Rows from block 5 of a small sound classifier, named by matrix and row number. Rows with one number belong to one neuron. Each number is 128 + 32 x the weight over its row's rms, rounded and kept within 0 to 255. All counts start at 0. Numbers have three digits each.
After each neuron's rows are labels from the 100 clips, of 14976, where the neuron reaches its highest value: "top examples" is what is common among them. Only what is clearly more common there than usual is listed. The data: simulated sounds of rotating machines with and without faults. In brackets: how many of the 100.
# fc1: first MLP up (model.blocks.5.ff1.fc1.weight, 256x128), inputs 0-63
# fc2: first MLP down (model.blocks.5.ff1.fc2.weight, 128x256, transposed), outputs 0-63

fc1.87:150166136145114107165124086182146136170144116172143118130148144080228151125150184116109157152126105109141194090114134179081112148134124124094111128179106124115154125135204130134143093121128105
fc2.87:110107156076127143096122112129113115117079144067145129082178134132099074130118103050099070093150115134128132132095108056175124124114147098098113095090105099117127096093077146130113104110082084
top examples: piston engine (36); pump (31)

fc1.36:127086096133068123125176166123136139129085143165086155078106088048091116105098118141132104157100115116128132161188185163131154063142144101149096098094131085072113127059113110141116141182173117
fc2.36:106138152176136107143184108072136112118114076053153142166076134125175160091145135118149083139173154177100140101136082113123162124124137128128108125119139095186161165174165109057124125111071100
top examples: state: faulty (100); rattle (54); grinding (52); bearing knock (36)

fc1.8:079070144122147152124109160136092146069188124074136129108120176151193106096131140160148141139146124119142101081095182127100173086181121116080118188046101129155145121147102143070072125164130086
fc2.8:030152124104097098086086068095185112159062092171127122144181093125096178116146099115109139105133145122171144162084155130174079136096102085153148153116148136100102163145100165179163158108103160
top examples: state: faulty (100); squeal (97); piston engine (38)

fc1.221:116144134114223114090117105129103183144130195131109095138133192115188166158089132130086214131118136067036154167115133137112132116094144128181064154109158152143071119202075179119149147133145168
fc2.221:121147100096089167084155111154173124190141078112122131110135082156115159079105106152111166146157142201199169124168069154108170118142100124119114093122115107120084115166088058063128161076125154
top examples: pump (30)

fc1.132:158165098181154181105159135196151100078117093089157127112105106125161091136166109108127130140152170132150101140130134139106083197134101098144140133131122215135203111158120140116110136120135115
fc2.132:115153182177092151153145155096108168171163145143199118112117089155149197105146109145182147108138118120137167114072189163140178091142146110138118133157127086117121187197169140104099151125125130
top examples: piston engine (47)

fc1.82:082117155141135119120138123083111112154203124164095120095138077132050111162178112167150128142160075145187156118185144142125145126099156126109111128165157144102105125114094115147168095087129103
fc2.82:145111095139096131140075158152093129103081051164132172128109164156129146157144161173118109165146174117106095148096137105138131140171075130061141152152081137095119173138114150135143103171159145
top examples: piston engine (31)

fc1.144:134142183156115120136097081171185170127076173131145138143157143167065095131153193191142099112118143110130081107066117109162140144110104184159106171099139129075159111109092095166077099079166136
fc2.144:106115039128076169140181168109109163115122106063112110144101090080149182085093080065159138139143151113136140150142134087068172137096132124070142105131127152131070140137130101128174166154086129
top examples: state: faulty (93); squeal (75)

fc1.241:126124195111151173172160132182113139071093147137080158105152075151068104116116103122109115154145144134122153077168117097124105114141153140121094124111146125114081080125140113137114138144164099
fc2.241:126105082147092098125116123069179141179178092081140138134146187122126110133105139124151107122158098111080113140116123131224160141064178120053089119147120174089154133131149096169097085148091157
top examples: state: normal (81); text has "fault" (81)

fc1.112:158146121145138109117112143146129135103105199137166127158059148129085173113123144171114126123123104177102103086119151102107112157126136142149191093122118196145052166092109099101121129181116177
fc2.112:149116143112152121130114118113125126131151158167133103100219123115107080160177134100100121139107094061190110128132151147132174134141105090095135141116147087126157093117142099148183119093117137
top examples: reverberation (60); text has "room" (60); text has "reverberant" (60); pump (30)

fc1.69:155135110109137176130079144155114117187163106108089095184085118130081131107161154145123134121108129186089070208119173137079127108100103118132118130104161126129144074120109138101077155191148109
fc2.69:153142141230096082161147123142165116085088155135117138071196079112101155179118149084120084143190103074144106108106174116102119122193114163125144090126107080093154134193157073147145143130171150
top examples: state: faulty (92); speed flutter (48); electric motor (31)

fc1.211:131136149117086104127129130154178131169095117087096119117139102146110191142112060107130136168095127150143157163165154098134160178149135114135154126112090119179088117139115082113103158111106125
fc2.211:113206087171176124149146088122097125158153191171107098182086155131190130117165110140157169103184101178130129103113150130161066169123169108115162143116157168121139145101168165152136154165164145
top examples: piston engine (32)

fc1.131:069102149079129142079149142069130137111148190108154090128129168130139141100106056057129188124164150131059144151142187161085147093112166133162179114069128142164171131121134131101140177140118058
fc2.131:113112153146091164100164115187053147138115140114107097159102091155082173138120092118111181145102133113146146107063128129119084090152188158178147139102137088121133136109156096147107172115125124
top examples: reverberation (67); text has "room" (67); text has "reverberant" (67); compressor (30)

fc1.196:169156130151054092124064083177108070168155124073078097132121156116199150153120151185124096136103132151098138148166098079087171131084152121092161057127153113142196137128133158100114096125113120
fc2.196:117110120133115220103138159152106146109144138072168141159188174155087120153142132052143206115151098117159133159157080125134126172127114188102097182137132179087135138139112133178130113158187142
top examples: state: faulty (86); reverberation (62); text has "room" (62); text has "reverberant" (62)

fc1.153:124159098027133070097100147132139131119205174065186143112093138129089097107146146159100135115113165113116106166116160117095055086173082089145127111162094115149117131142115163081146097127164098
fc2.153:132139146190088154147083156116171135196118102151156149141123115220119136130114112151086107094170114103092189081095090150194150132132142091101074144168096120119119096143158105088136100105110154
top examples: pump (30)

fc1.66:130137106105165111159081077187163127157155114141125113110157165141120134135104145133130194141131089145088163098109169147053103117112151131117063148079101165099103085079144165063186152170138164
fc2.66:170131103097110160044238142140112174126115147144139161144126109156110188077112079091146183138117196089134128124107094110153144150171174160163128164121059129167126109095123040126077164094117138
top examples: piston engine (34); imbalance (34); machine: compressor (29)

fc1.198:086167082112132136124149169103169076084131119117228154056098086081106080103118103093120152085128114174169173124103145080140116120175072152127096156109080129162094153132155173129166147154147132
fc2.198:141121148112114145175076108142178167220176131142141157162132132143102119164186133180149066149100156092096118148091125173207108077156171194153130114156155139143142119133112114115129121118082144
top examples: piston engine (39)

fc1.194:110189149150110087157167108126084146100083164087145081107150143158072127157114140123105187172120102157122191116124122144114167146116126103103121167103086148119081109128100162108157077099167131
fc2.194:137135124122106131099093124165119055137129103160085081147107094077122184136127141136101120123123127066144124097208155108134145143132152114121109091126111117136132136163128040138174154120129210
top examples: state: normal (73); text has "fault" (73)